{
  "crop_scale_min": 0.8,
  "loss": "l1",
  "norm": "rmsnorm",
  "inner_norm": false,
  "init": "torch_default",
  "beta1": 0.95
}
Rows from block 3, named by matrix and row number. Rows with one number belong to one neuron. Each number is 128 + 32 x the weight over its row's rms, rounded and kept within 0 to 255. All counts start at 0. Numbers have three digits each. After the name is the row's rms in percent of the matrix's.
# fc1: MLP up (model.blocks.3.mlp.fc1.weight, 960x320), inputs 120-149
# fc2: MLP down (model.blocks.3.mlp.fc2.weight, 320x960, transposed), outputs 120-149
fc1.513 093:139142143175127126141155128075155082084153194134129141127089175109153136171141154108172164
fc1.514 099:122136121128119153174099126109101175107172151133152169128143152110149102097121135129099151
fc1.515 120:113134139142095134036097132169155150161142163077132171095089096049117173143126189136165066
fc1.516 092:095070074158114176124128245129152137129155165115140154142130113158074188203194157191121101
fc1.517 108:128053117071154059082097102122206192130183145162170143132137090129148146124139162123107125
fc1.518 095:149128125156067140145189131130152138163136117106130130122133127153099104162080182195152055
fc1.519 100:110094167146192081172099122093084133148136075152111116112115114132130114130101095105156136
fc1.520 093:159126083136087135047183173116138059173150064112160143144140113075116129191097113128152118
fc1.522 101:054150151095136117139111081113140136100160186114192101115125135145067071118175130148071161
fc1.523 103:117134217139175076099062113101119092141146083161113128126202078106114116181043151101100185
fc1.524 100:149083090111125097098157117165086078117140084186114115123171138108139137157134135084117144
fc1.526 105:139109073124037107112160147118120154083135168145168128090142076099083070131152132158091150
fc1.527 107:108148130077131198140188120112122148120146108139186153111106076083143111127146125159171118
fc1.528 088:149093168127054113166150114124149138151123135114137151131122107072139135121167136115169139
fc1.529 120:120081062133104132153124106164138218185175104217133138152132104110136142119069113114142107
fc1.530 116:168082095109111137146141127101147158117122157133204189148159063069109100175193082158091172
fc1.531 110:137179091164127079130106129125081079180127156152136123105178112122122137163100152146095089
fc1.532 096:118126156100119101127152179165094139139175105154135115142122161113124109127179156117102112
fc1.533 122:127078128147119094180215143109042090120133084161150142155161082138181084095186078131117102
fc1.534 098:133141147126102110150139122251151171182114079143137141080174146064135117146115115125201098
fc1.535 088:094100158132139164141096136146153110129126095127112160155109052133247161152116126112167136
fc1.536 104:155109175065163150149103172135104101102151125162170178106127135091123114115185076138081107
fc1.537 094:074108076104154107106199121138098145195138136122169129120128177110093150160120121114122147
fc1.538 091:098124168136152149144129151088146150170122147158155147077162150113116177118113159126181148
fc1.539 091:113094154152114130117147141140124184122206159122173152105124148136151132122153168087142171
fc1.541 102:136115171070096086137127159130142189131152142140181165096106151073052139080110116121190095
fc1.542 104:148107133151088118108153165058091181115081116199147085122140093067104107116180094134126095
fc1.543 086:198190142148163094106223117165124124167138050082160125075179075105164152044102146093157120
fc1.544 105:064153125109055160102095132134031114144112103104154114090186137153180120111168126092140164
fc1.545 078:116140123100162119160121106182133170135167118140117106111094129141191107129132103142109107
fc1.546 100:117150162162126137085121092103146140101156145143162100103124148184088115129098151116149120
fc1.547 100:134034043148081162130104177100142074110126079154111095117142113125141111205146107180099091
fc1.548 080:094124197100143176079138112127164131130130129117149135127158144167159118055100153180145136
fc1.549 108:123145089102149126161107146072091127133152128126139162072156120070146113104162159202149136
fc1.550 096:101147152103109119088127147168156074100138164155155124125142100095115157083141193099120150
fc1.551 113:138102118114126167132108100113135077139140177183082144127158103133140113123150102090130173
fc1.552 109:086125056119139102155094196070060138160121139221139145104116095114132091200134206118072141
fc1.553 082:112133103169051130107098167127108166168169129107190138140131144135124065133116074161119100
fc1.554 092:096120161123107129162073088129136134167136041164137138101109110094162171129096124145178085
fc1.555 097:164069081107103117049054124116117136148157127118118149090144095142093142136145152154079095
fc1.556 102:101079142119120082128113124089125126140125131083179134078145112065124063146179076137134122
fc1.557 097:081139134138186090097127123124133077134175099104121106126135136163143084142185170133184150
fc1.558 089:144147127144127129186182183098128110193078127129123171152125137151123134125152152133142062
fc1.559 087:146130123139165125115080102179077086154097180192093108124144134106113139084123165128117113
fc1.560 099:162139160115093082122135103060157143131145111150131165132112074074099120136131098120089155
fc1.561 099:161147135098174119117130134109132158129246127115166114103178122127136085167140189172146130
fc1.562 104:103142140133143147166070140123154127086188136126129140128119164127117067063165150104123139
fc1.563 100:142138153094146117111144114111125146146155174196131128082124140059166178069161136181120063
fc1.564 133:139136159137129114145198100110052176144152105107106113143106171130135106102154114113176083
fc1.565 098:098086107132104078138119171108187120137129137140134152068204131114131137179169074023092144
fc1.567 079:087125142141089131157107164121100179114135167136126163109173161075114141126148070093168177
fc1.568 104:094119110067136137110146112131103148104118171159138148102126103123146123187128120073157160
fc1.569 104:143121059117166172082125168090148194147159173120178147164078153119123123199116102091122140
fc1.570 081:085150128109112104106176168116148125133151138149150120108115148039135123143088090142137135
fc1.571 094:096140111135112106129111160138161166169109108140155190100126120098140130166113211176131069
fc1.572 113:068147074081092170094181176128134064181167136092162147173150103148160062122162152107121145
fc1.573 109:158102171135122119118152087149050095179131130125159177085132090114124157143135134168164085
fc1.574 108:135070060058175000162124073179051185156167135130136141111119162102252147184109171147127108
fc1.575 074:097124171082128112091120135127114150130138110126119100099150120011167161130128134093149156
fc1.576 099:161042106123112086193139104119101086147147109213169156128159106176165168100117099101170089
fc1.577 097:089130102143130103116139121117123100152132101103095128107178133112125128097070144117148023
fc1.578 097:079152134109155121101109123136106208091165074145145124112160123157134071206129160148101074
fc1.580 101:134078147071123116157104169131169101125130140128153111141160121134161105185149097058180114
fc1.582 082:167113120136144105138104137092141112140119099115129112152099007130141141123094120164175155
fc1.583 111:143121165129109165196110123148142185129152146093096133152176154044123111140166092162080129
fc1.584 102:098101157118132107135140146112106144140149105130116168093142096120140128190106111147150072
fc1.586 102:118106137121165103102172086174090147152188067128159131078196110103125115135097099110146097
fc1.587 096:133067195112152133070194167119136057159091099121124104171169128124105102142144129130194133
fc1.588 112:097061143137162128156142134172148143136091089148119142107154141140140096085134126106134126
fc1.590 114:149152094083119113171162144197086056131227101122120157155151151116181119145168036079163200
fc1.591 107:104155159078131124146134087102127084129100140142141134123164114117109054166145118163080104
fc1.592 101:119115112111139090140098155165141066135126096164138148132167096149116108205100096157171109
fc1.593 097:111106101139094121158127114122120087127148165134127114115123127130142125152148149071100157
fc1.594 110:103103160121139100179136114135108045133142182118132163139126112109142172138140117119083168
fc1.595 114:092111140141044132119179113182131163112099090158185095098184122067161105122136164151125118
fc1.596 097:119118125119089114104126156135126178133136157106205139141116142095118135112114138150135100
fc1.597 111:123127097173141150092097174168153159135167027172146099122144141125183110119095150208147096
fc1.598 112:083102165139153126130137097080111188176129198083117151094127135108096148178120082121112100
fc1.599 095:139116110138148093042088119138139128163164101051146145128113183126075144112132146145125112
fc1.601 087:096093137092063100152171179145159103133132143137190173148137123088165156173174055160102116
fc1.602 097:046183194118137096124056168186102107180146079146121152046123112130138130168102080144116034
fc1.603 100:118121139136114084046126134127105159136126174164151149111127070140106148210121101112106111
fc1.604 099:088108151100136108181131184130111153088136146123150126126093116155178117134167052147123144
fc1.605 096:103140136084169119131150154183105133196179108150142121097195140041159138114160120174215131
fc1.607 100:116108108133134020117116130175098135127213098094114142110168114155091087163117132086149138
fc1.608 100:093143125159145161154139138141148180135154163169157149098131194076056112178124112121061160
fc1.609 099:077186122123144098087095137177151127088162086117109123121109150143117123159130148162045114
fc1.610 093:102123090137118114173076130122109099154202099110145148112150143157170109152102112203201080
fc1.611 104:107181170116121141097137111088091088105121088165157179113160122145090053197084133124085099
fc1.613 111:121106096098135114147110071121025129142119067192123164138099105147073100139092115176069143
fc1.614 106:179146109130102147108156085123177143118136140120166114135127078097113099129105090191138132
fc1.615 106:121153155143160105064128152102161220147151116181151141127166115123189164191151122153148159
fc1.618 087:124101078132105122160142106158126084136132094091165123138133130084121084133136126142091156
fc1.619 103:168113095208102084132132168079098055137089154132129148057169085112148096193116149165157124
fc1.620 107:109140139135119088056140084174099102158135051145123164122136150094106114128137143099084030
fc1.621 099:106143092078162113109098176174125123199180195138121127092151094086195166149089107108136126
fc1.622 118:130139139130099119198142123051172136125132117206129183137124093138080041168165112130066103
fc1.623 101:075168106081091128128144152138076110152162119136107190135147194131111019146132108118054132
fc1.625 094:155126119090062146118148097073132172189107106153152112108146151150115095152143119152117081
fc1.626 092:112127121118125135103193138089126155144105126131088179147101133102132075105108192144151093
fc1.627 106:144129096116197109150121155126117186168136157177163130129202131150132143141103154093207141
fc1.628 110:104111092156124124150076176185094115201119066171141111136220139135112158118121112147126109
fc1.629 095:153120072048151094177216079127106072149115151154116165132174111135105053087117119103109145
fc1.630 101:160163119072118115160140114105125115103181154114137156062149140015135107147128096097127081
fc1.631 109:191155097088072124140018105100069111152118150103131122142155142131183111142088161055144156
fc1.632 094:138143130096151116149078120179144099176124072149102168125167059122145066140162143132064122
fc1.633 121:076147162150131182106093123182154158159131068118087098171183110126118165117137129154172113
fc1.634 106:073112066183128154090158225092114070131129114166182127180091104140110147174201156160128041
fc1.635 108:181089140090062103115145121094170141194146110199137131163165119139162113131125124121153078
fc1.636 091:144126123136078162134166111088132158116191109156192158083144138121121087139147143147134179
fc1.637 104:105159131082161186175164146128157051163122132134145119127126130139171122093127139196148138
fc1.638 104:131183152136103082131120124115139068156097157102179126099190129116178092128133052125144107
fc1.639 086:136134108096116078137093112255133127122108134093140170135095183097140096141134135144082161
fc1.640 105:099183122104080137110194156083189040156168142138121140111131134142154127160113107076136116
fc1.642 076:100125140135124121181142162141112161184151133119137105140150070185152116123117144144170121
fc1.643 102:191117157086101138048131065154128103088136119143172168152154136122159058128166125120077133
fc1.644 095:119097107102125119137097094118158164137135154104161178144173110126065098132194043128119110
fc1.646 094:136144133152157079107103155180141098140152172120165123140123046099101131136141062160122139
fc1.647 106:090150174052163083067061100074097132152204096134102140157132175121162125110164204218165114
fc1.648 104:131108110127104146097166110127172156127246116141142173098168104058099153120165039095157108
fc1.649 071:162135133114148106105115114221124129101125144107159125127119141116128154155131140154127134
fc1.650 090:140141111128109089086124115135130108102106152118162093182136123084195100141176141092115098
fc1.651 102:065155127114148112115141158153120154096192155137140089140109169146193117149116159148123124
fc1.652 098:098141086160100152102107169103163171133152094139106102151118094146131143207135148138135109
fc1.653 109:119136243098121121139118140104119176134146130117112116147226122156191124084106154103199130
fc1.654 090:122106082140152166149079125099085099134171113244131112135081105135118139094116104108078113
fc1.655 085:101136120095096121123134078157091210149141125120152162167164117115129142127183181124143130
fc1.656 117:109151082083103115076142133108122087197160135145145162135104045104119086168142148164114127
fc1.657 099:109091201157156100135131106071155074139148198115107089149132106133125091104147124098082120
fc1.658 106:147189140122071120127170096162143136159192094158101131036155122042098136158181028111102190
fc1.659 091:104150108093158141117212155149124161139169153104116106056141006024070157104134086110142076
fc1.660 097:127080156111101108159188116163111095096153073124155161173156144175148127107190138146160147
fc1.661 111:141104155107114143175102134074142172146104152193149106102174057065076064129121155127136119
fc1.662 091:153117136085149064080108120101157135137127104147113128086142084105102086133196133071129129
fc1.663 100:179114163101065114188099143105122117140099130117137185149131141118145126131153101168146157
fc1.664 076:141124148125098128175126129172126127100156068104139149153103084053102134157107114156152151
fc1.665 107:111141113122132127122186144160111108148123071133131215154173163104099139172171116141042085
fc1.666 105:140149122139088088129119162056126069142132133167181198132131104089169077093177143120157133
fc1.667 103:124102171153123132139076196087129145189151113109102135138217117104099166185099081203183127
fc1.668 096:155119132093169154096111120057167139123157181112181136091122159131133136142176154142166125
fc1.669 094:111100118067132123125105087154108142132143117102103127141113042105123119102161124112067171
fc1.671 098:107091122132098076117087049114104044161055130131120132152139115182099117110119169141112079
fc1.672 094:169116177150133111133114103158109145124150098169210161154138138117107137134151152151174088
fc1.673 144:119116133099123088121110136255137117164161118153108146079113097099132047134140103126146154
fc1.674 097:137101127159143084076076161126100174176156109108078164102098105104059141115131099146151091
fc1.675 107:064154106105190109155136134104157054133138147134074131190115103123100104123143139127118151
fc1.676 100:134144132139122069113172143109176139121145099247140157155123083146155155085133155077180100
fc1.677 110:182132128185089164093118152119151172143132100135161141146146135113138142165124121220139121
fc1.678 085:122134140144138145147088130113127178112173123141124119082147140132135100099098121101109089
fc1.679 105:020131132152147143156153147182117162125126133150127178175131037118096145129142101084176147
fc1.680 097:119187210059168073165078171164145142183184065129121161145145211151138098117079101130145155
fc1.681 102:120135156088143068154085088107085093178098108117195120150130116102136079089159185120085079
fc1.682 099:134074152150113124094166120139129142099139143121223130115159134120161187137135118227073140
fc1.683 089:119110097069145082121137063111124166117125061125133139124131114157130143084157156124168139
fc1.685 105:099113093144179115108101155132124194125206128096182140115147122101155128129172197091163128
fc1.686 117:152130165114101104076094154120137053133129154108124163144144089108094144085141147089187134
fc1.687 113:149123058162132100113160171109063101166132063159135128093094121145125134169109120139044139
fc1.688 096:105092114103138147128121116173084143128149164058120151159167063150148150160146092147129163
fc1.689 082:168086163144083138088141150164137072165103113081134172066129149049134166132122136130155117
fc1.690 097:112131094064157166148146104176138127131148164125131166163131117099099081088165103165168150
fc1.691 112:060108152080086051138136122139129103146151073091103162193201170126173114149175084123078151
fc1.692 091:065132092093139114161177134091124100109164079126072174124137123114121113149175054112159070
fc1.693 094:110157130113132116170180166122112111110112122113217141128147135098135071121154168098102177
fc1.694 098:171114155163084018089200067114112180122108108151116119080125094126174114137140051153117073
fc1.695 103:089176117104107138090119129140146098172134192147147163082192183114181139105104064126082139
fc1.696 100:131145134140124130076118156130141109101128130122148128058127154087144127103101131130150098
fc1.697 124:135115125109104104133112131255148117160175137159116177082107100096108071127153109129148162
fc1.698 093:127077094127111098125136144143114142157157141145126169121131093116162136163087045131146102
fc1.699 105:131090117072161076124143132180088093089184145138176135142189088130102086098173159120096136
fc1.700 089:144112121149115120129124083146144184114134192088079126118118085116171125151106170122154098
fc1.701 102:177123193071168091128076123110102133133140142145131147148110077109149133103130118223157112
fc1.702 083:142144160070139075154091151147102192131128037118110127153174109164180072139155171154077131
fc1.704 104:076074161166127084091133124137106103119110111107118120105196150158149088087213093125130071
fc1.705 119:109122135129144160116060093173168104128150119148156108133154122126101135128129168122158141
fc1.706 088:156135133148145102091096156154108122166145149118136165094172157066080101223096059111096056
fc1.707 106:168095116109140108159180096128141121117122157070033134154140125122128116049136152151194132
fc1.708 112:147110134106080140087089166118107198152161144072108130123137113065079102114181164113072141
fc1.709 086:138166135122128152103186129129138117142115138134145149099108115040128102062144109199101137
fc1.710 097:117140117089115121136089101095175080101135166136110160124127136064164134075145111095135152
fc2.513 088:152148187177130135142129157122192108108070126171193117153121100148110139150098138052086179
fc2.514 093:121152126147123150148110110090146138138114140124122090140163162150142162137081098122218191
fc2.515 119:121126087116185182202110137135095102146132124132110148154072135194218059105103155104093146
fc2.516 081:117139141112122177112112165150125146144167133117201097147193134198128116161139111111152146
fc2.517 114:104109060086143159132085064094088140206148167073044144174121146100163083082118111128130102
fc2.518 101:168138103026116120134141150147123144149140125167185130187097128108156140106123146106123108
fc2.519 095:076105096072128058099062146083080140214203126064153099149146105117140141100074124115070122
fc2.520 100:153085171066154113178113109161132147095142124126127162089140146134168114109133059198138106
fc2.522 081:105089080073118110110111101140064129167108165096156097108135108054100111098105105100114120
fc2.523 104:114183125135179118156145180112048192121149170066141152174186130156172126189149120153179116
fc2.524 089:152095073134182158148093156145124136160179099153088120140113110138154132147111124193124203
fc2.526 116:083095126213117150138115171128143105130163129072119129176143174160144054141126128128120097
fc2.527 119:129109169132087138152088135135122163107039129123154125135147135117105145123126136109116102
fc2.528 092:126153070183124087183151086152164111093161113085123155168157123196184070166147075139061090
fc2.529 134:140178118165162097134149090144087126099114104049026140131121153053058171118164151126143128
fc2.530 138:156123147171120165077171138108116117196121149049086125147101133118160120129182096211099091
fc2.531 096:140174095147142125208116153132115095109147109134132214119086140095116087140089165137110136
fc2.532 085:110156153131179126059125128068144168146117120128093117154126094100112130132125134143171139
fc2.533 132:130071094091103128189094154148115183079142139093171106153148100124129086104137111131096173
fc2.534 088:169154165048137079071127091152131095168168133146173145103089146103177153107103215156137121
fc2.535 083:099134102053153110160154156119123133125117131146125166137106177160149092145087111175135128
fc2.536 111:083139182200061118149165083123120108154123125130119087086085125093079147129142065156117136
fc2.537 088:144184081132143141137101162121141158165125169147131107146165166139099094183124106158106096
fc2.538 095:163134099131096156122115171134086109070206121087110158183207044184168083127172132181067128
fc2.539 084:143136182165143153102099135131107172113151086141150105125099208125184090165177174103146121
fc2.541 115:144156145153088110143088123151184099105114133170150115151162168132152140137128148093105086
fc2.542 093:102130139112128113073140131121116075169128140140098125155133114145125137092130139124073104
fc2.543 088:167173164124138084160146130140109113139060151151200096087124119176164116057101097128118089
fc2.544 096:093142071157138141145164167128118209119110165143111080167171131105154098086176092154067134
fc2.545 067:117158098115124120113093180132126085113177111134122139090107123110142099119138106141136129
fc2.546 099:163133189110137114081111121127143108112121129119068134079152156113154141096113114144154121
fc2.547 115:149138087112133098156177132104154124073150096122195158149188130162151104186083124153158137
fc2.548 080:122119185142119121116136133152123136106068118135143111133030146143160080096189112072166145
fc2.549 106:133086188168149110137126083126118142131126153147151079106152199079061077081178111105143105
fc2.550 082:149162132128132109091110107127109179124125090121117159145171123167105113139155125136139142
fc2.551 099:070128139165067132159117107123130133125134128154102109173168125139055202159126140129119136
fc2.552 105:121147117141117109100073116139156184113163175185106000192132116115175153152186080078164132
fc2.553 083:180146123108126151108099169125091127063173106083136120141215147138186097127152130125130137
fc2.554 087:095171134118237144135138122124122121211093124136092173166105124164155094106105172113082105
fc2.555 100:148153100132098183088138159146105136175158123152102134167096126140157127150118154169090128
fc2.556 104:102081125097084093090120138142058061136144107089151110123203153069112115056083111085121133
fc2.557 103:086114100158119058122110131126154085101137120077111133162134110108111191089122187137088125
fc2.558 077:115196105071136141144131148100104170121205132104166149155134142130148127134138181125128149
fc2.559 083:152108103117140157115107104150107140077117110097140125124175088159138083132125151062115136
fc2.560 118:111119127150095119124150086159092108162147129046118121128175088127140151136073141082107107
fc2.561 094:165158070114112129128125123149107165117154159130078109067094142120130115169158093124150155
fc2.562 097:180150126192156157155113152143099107096121130051204163187150118118164137169070058195151124
fc2.563 100:114173069164177086132188095103104137120140085092126174102161137216154110182108129156124149
fc2.564 146:086110129095121158103118132139144132087044114151173088138152153105112121149091122153141163
fc2.565 106:169164088116096069159113141114162171074167113149159126126114137126076154192104144149105108
fc2.567 085:113117139111184119137109127101104183183160123121089154130087087041090115158117081086189118
fc2.568 097:120068098147148145153107127163195131100058061192098112147079101150132153088098145110122148
fc2.569 104:135117162168128083130147131129092142112112135180119166173147073102096143116145121093164139
fc2.570 077:114107197141111103112102153157178105114143127127136108090210114151118138136135079171140167
fc2.571 100:157137135144170154137091212145079116072173141134131173152170099160136096056177158135155169
fc2.572 119:153115101058133063153095180128095149113150144152149129085124089061139123122112101153084102
fc2.573 091:074080149173100054198132115146163165194192132115153149137133152175118113159080147129168127
fc2.574 103:146109086071123151139099143118098165110096124136134098122144085107176121101059127146158150
fc2.575 074:115164155105152113109111119104148104093089138194074099101067137129179116118086136166118149
fc2.576 107:137156106161161133122135113186122151137138126109086119118058135143038099105167110107142122
fc2.577 087:138126078213107136101238082160160149124116138115130139138154193237143095177128096099083124
fc2.578 095:154129064171161173180126085119153120113124133073109174146095111126114161070075107114069141
fc2.580 103:104145113096136114154111071135136121039111129186157109098140154116144178194088117133071099
fc2.582 088:162185156091177136097140120130135131150119149090130099122144165111121168177144159175116100
fc2.583 089:120113164114090091061138120106139147084145090134094081115168162088088162153127160173139138
fc2.584 093:112104130146112160083075156125108081164116097106117082140095128138169146104182090149100109
fc2.586 091:169104111125128074142123101130114066146134109058157184162093129184119125136091157157145099
fc2.587 098:101173075164148076080111148080141131199136180152121072129122092130132219145100130139089176
fc2.588 104:068140184107169161126107127145157140146171109159133125173128158124118107062100153151120158
fc2.590 128:083116087163139167111113116151058097089064110101139169168154153076111113114153076171096157
fc2.591 106:147132124132080116105159137158121039136087101109178135143097118102099140128135220104066074
fc2.592 091:140151161071086086157141158139134096098090120151201123162123149084127138094186136123065114
fc2.593 102:096108135105137078134175112109120075110095101133136182130081113137118135148079124158103066
fc2.594 094:174066162111146166125147049128119165130134166125092104143099055108145108125132100113108127
fc2.595 117:138154103132080100102144115145170145133144123111106168182150152127054137152101102166140144
fc2.596 082:127114074118119116139156149136097166097117100145138118156113173184143090128155191146124103
fc2.597 103:146066142097080186130100098149098124150130117130105146156158122109085134102131094147103111
fc2.598 120:145107153124108075108072098126162152085101112115076119083140116032106163169119090125113125
fc2.599 096:118175133146145141119145118143147131093095139173179092156099114154183137153138171174143061
fc2.601 088:096201109135132162136094131118081131115133176096112135127133112135126076036135167152045172
fc2.602 083:133106163074191127078105102100086100167169098122134175156093171158189067075089133143141089
fc2.603 085:172128122123111091163120086121139113073127140166149122139103137138080166176119094121200154
fc2.604 069:173109069080145123115123132110122126136106137109126096114132155049077139098129128203162158
fc2.605 096:160119129111153119088101171163180094108127123109154092099210153120108147162157155140167153
fc2.607 089:140130113088090076153161164104114083140129114101110133124125083102110129187129137153095128
fc2.608 092:078133119109131184130125090138153138103105142131108162156005000106206231087159174107166108
fc2.609 092:115185060098173184158113082121105136186173165119099120111085122123145114037132154117067117
fc2.610 094:179140088123180130092118157105123133119148121193071104125115134123152158120123145158123119
fc2.611 105:110107074147071132151166160126098113084151146149063163124144089175111094161129079135175175
fc2.613 120:056109112123145131118058175138122123060105134085110110084168144133132096159133102177181155
fc2.614 103:103136133114093115137129154129096118108151129137173104112149126188153093112153096129111108
fc2.615 094:180070161154151148152035118126076124145173108049121098144137146148165059107113083142161109
fc2.618 074:110199071152115124141164102138119113162122157098118120120165154137086076138093103153097135
fc2.619 091:127130196132176081079150169125101158145117164129092131137119172101155135163173138148172137
fc2.620 102:146158138169128152139124145145095170183187157092135181142103120183132141074144115170158122
fc2.621 090:088109129093222130154113150121139130153179149155137107162148215130106123084068116108158106
fc2.622 125:107105134186127110138125160156143138109089123110157074153122108130141130087137105100107047
fc2.623 079:154113135136149159133162136134065134127153140153101105134108093107165141148187077178113180
fc2.625 081:108093152173082109149121150139151103077100104103198124132120103084101162122131106118062130
fc2.626 117:221143147085151084063059167113077157102111139119108195138147150139119067132133186145123200
fc2.627 101:101065177178007144103121099122209197132163133175139102143144093155061169160113152076157118
fc2.628 095:134053107124136144088165100150159101166138106073176165155107136106120160183174092138166172
fc2.629 088:133110036085102160172151109139127140126129117111133184152202115125127131156091122157157154
fc2.630 108:088122177126103082078084098161078127156130093143127130170110132041127138144096166146085164
fc2.631 115:091137105159136159106102106134088164102058129124135136144154129107132114174112112138120160
fc2.632 099:070036122130195135146063194140126151113115100105157107112171180140150059152115097080224100
fc2.633 120:157177090147137124091147139139205133066082090133152063160173126153121105135151132117083107
fc2.634 099:090143055130177111148105119112080087149138088130079181139131125104146122173097107133156179
fc2.635 119:132122150121145124106111116144094120055166156106041126127095137088030119117182182121130134
fc2.636 109:160127131154134178140135168121140109169176122091174194180157147165160168145089139103188117
fc2.637 107:126133192081150115101103163129158114084079139175159119114121125089163135110102143140124102
fc2.638 098:096146136220144137170147186107133106166154104122162121141071203213125118080149132092120126
fc2.639 120:121167147134107193139107134180159140151116139127123132139116129149117126114105120129136149
fc2.640 106:145121119111070090113087102123118048075087132117111112084127136123138132103098097145139099
fc2.642 099:074204110135156124143129130213120161128121174122138144104145137127123134132092124147114131
fc2.643 098:105183141172167172169128114124101114171145155065106169124108103128103118136095097139108127
fc2.644 089:097076162208101153166149188135113124143084122105122167123174122113091137207138077103118168
fc2.646 088:080111161091186098121147148148081181113107116073119143103147109199135082130125101084202093
fc2.647 120:132185110175176166198149146148125160184125133106112145123148128165147083163171089081129152
fc2.648 091:134174125126157146121140147095114125150153161124157100089125112137164138069142141146081092
fc2.649 111:126146149133127174139096139255148124121124143135135136129123126126130116129112123120125131
fc2.650 087:115126160113035115131097164127159150167126197133155136210132133134107075204117128156134136
fc2.651 105:067098148141131146140109088131141191121113143071054042173131090169080105038105176112176135
fc2.652 091:087097126108066109113063146118121155165064101123180114136131126096175138124147097147147154
fc2.653 117:138149094120084108135166203110079097049203086081134159109177141097129157074132114167109119
fc2.654 102:116103167056136122092163129132136131125109082133143130140148121145106084112145155165139118
fc2.655 089:181162133124115130141116111163095143072212155138093121156134136165185169096193098064169142
fc2.656 121:079122166122109135125130056130173130103093132124146070145152177136134110092116198113125119
fc2.657 103:144132120078104090095120100135111061158134129153175107118155129048148196114053172099077182
fc2.658 093:182103080120148131126132121174075089132116129126118144094131177123149111156203156153056126
fc2.659 100:110129169146131100113127150133086112130038116187147105122123091154121096127149155184075096
fc2.660 110:171134165098159088093117122140086174172149136149135078143127185106145078184100109177085133
fc2.661 100:126142109145125131133134072129125085173167220142112096073097132122119168107125117149170124
fc2.662 097:134140206139139102140133070104145083114120104199112074120087118137098151062118175068092082
fc2.663 113:161177038106187154112093152101074068153137146128068136161156157116123055057128123122105160
fc2.664 069:166162137109159088132138192168133155085101136154138105132057097130148110127167052139145113
fc2.665 106:181122146177114136117145126143146118128147119126117112144066119191150167061129145147140115
fc2.666 087:084141170164094075147116140105131119133157112185168110055186087224098103113134164076187085
fc2.667 112:154113097099129153158122117144133128166160108186135078141171141124165065139138108130174143
fc2.668 085:182124091128162122130079156084110129122157144071128164153142187077129116097147144144111080
fc2.669 096:116129093138148105168135109109101123165149171101144110122130143146113160097196095138172114
fc2.671 093:139122119120092149114086069105087143138155131106069131109137162121134121097123132136134137
fc2.672 089:128146050203153178194159165143128110151138140142171194105126129117121125094111096186075144
fc2.673 214:125132131126114142141124131000136131129128135124127117125129127135130126135123123128125132
fc2.674 093:126113081129126144150078190129099136109128140096056080139127134128156163125122084220120138
fc2.675 100:133131167095125156146115142101140119127121158192131076168144155111113130119146094131104138
fc2.676 095:120116181120122070129120118115122141121147129095151103079139196145093139128125137103109123
fc2.677 126:117118169086116095132101122139178116067115121170153061168107118142128128125124150136103166
fc2.678 091:107141087159166150131134122069137123115139158146110130132146084202137156090121148117127114
fc2.679 109:094139080128110123138122158110162159131194129155153149103143130184147110152186065094161142
fc2.680 077:127159080141099128160170121139148113144179162145113134174158113179165135111169101220119177
fc2.681 112:105116230108091118097101085119103131116091136082139086127169137075137127094114076106151160
fc2.682 095:107154136076127075173097143113142108119105139150131148144123090123152096177132081151094166
fc2.683 079:148159181120018121121205125126207166109137110131141151099148148169147101117131143162173066
fc2.685 077:129083089158152140178157140130150121110175109083143087130111099133141127141149176110148153
fc2.686 121:121187163103111129180109106120129069128180090134135150164120147152123131137042164082116163
fc2.687 118:160136133088170085146170153137074094085175102125165173168137141106127114149131147185148162
fc2.688 085:131192104162123162097140050129102174112102126080141123081148157163094126143124121196169084
fc2.689 094:112117201145140117114095117136194146164106139162153043074093150104141152138126085108146136
fc2.690 104:120105148123101092116161101140182127022104076111122184131123130065142124175115170094136139
fc2.691 119:113173088194134152178161143146095113110172110076112176164165188181126144128143099124196130
fc2.692 077:123147154106123128185168088097087107170068129179082128151126134075168167156120155130146142
fc2.693 069:134101138098143083084150181110117209165078165135137062135112138138153154105124084080096146
fc2.694 106:158124102124060133146156146132113137084150121109160078075217152195124123184125130116119160
fc2.695 090:143087130143141137161073137143127071101094122118092147143127096183106180064149134064042070
fc2.696 080:165101098078142138091150100130066110142094109140125112116111117108192138100172121062126111
fc2.697 159:120136128128111145145122136000139131128131137123129118127130127139129128139124121128122134
fc2.698 095:108039162101159062118106142145188091121102151086079085104132104126145126162101069109212038
fc2.699 121:099121102164138222144122132153139140146180180059073096183144080154175098111170099147153146
fc2.700 072:168087089129143139152133071125112154125114121114169147132070142109158112132176185107063122
fc2.701 106:119153068108135146166133181133100120178143165085188142105154168127133121175140144154117156
fc2.702 075:119112112148144112134115098160150134040072099171171133111083134105182106138152041123179134
fc2.704 109:123163188117181133140160118180190149167093121227120102087112177154074096080111125174118078
fc2.705 114:080139240113171133111098060144170112154111118129169065082110109153121124120111129109123119
fc2.706 089:127105131123134063086119164156140138094095128192187170123108135125178095151127098125090107
fc2.707 108:153138176119111094112169104093080133165100105191125209086059133141094175121141126103090077
fc2.708 115:130146194145187105173127045139138145145097128131085169124015133158134078095069155119070146
fc2.709 074:116116207180161124097099129124118167133071152152114109158130153051111114140126164149073129
fc2.710 091:160119202097126109154145097099150126130115140164149090088115127153145158097122082051105099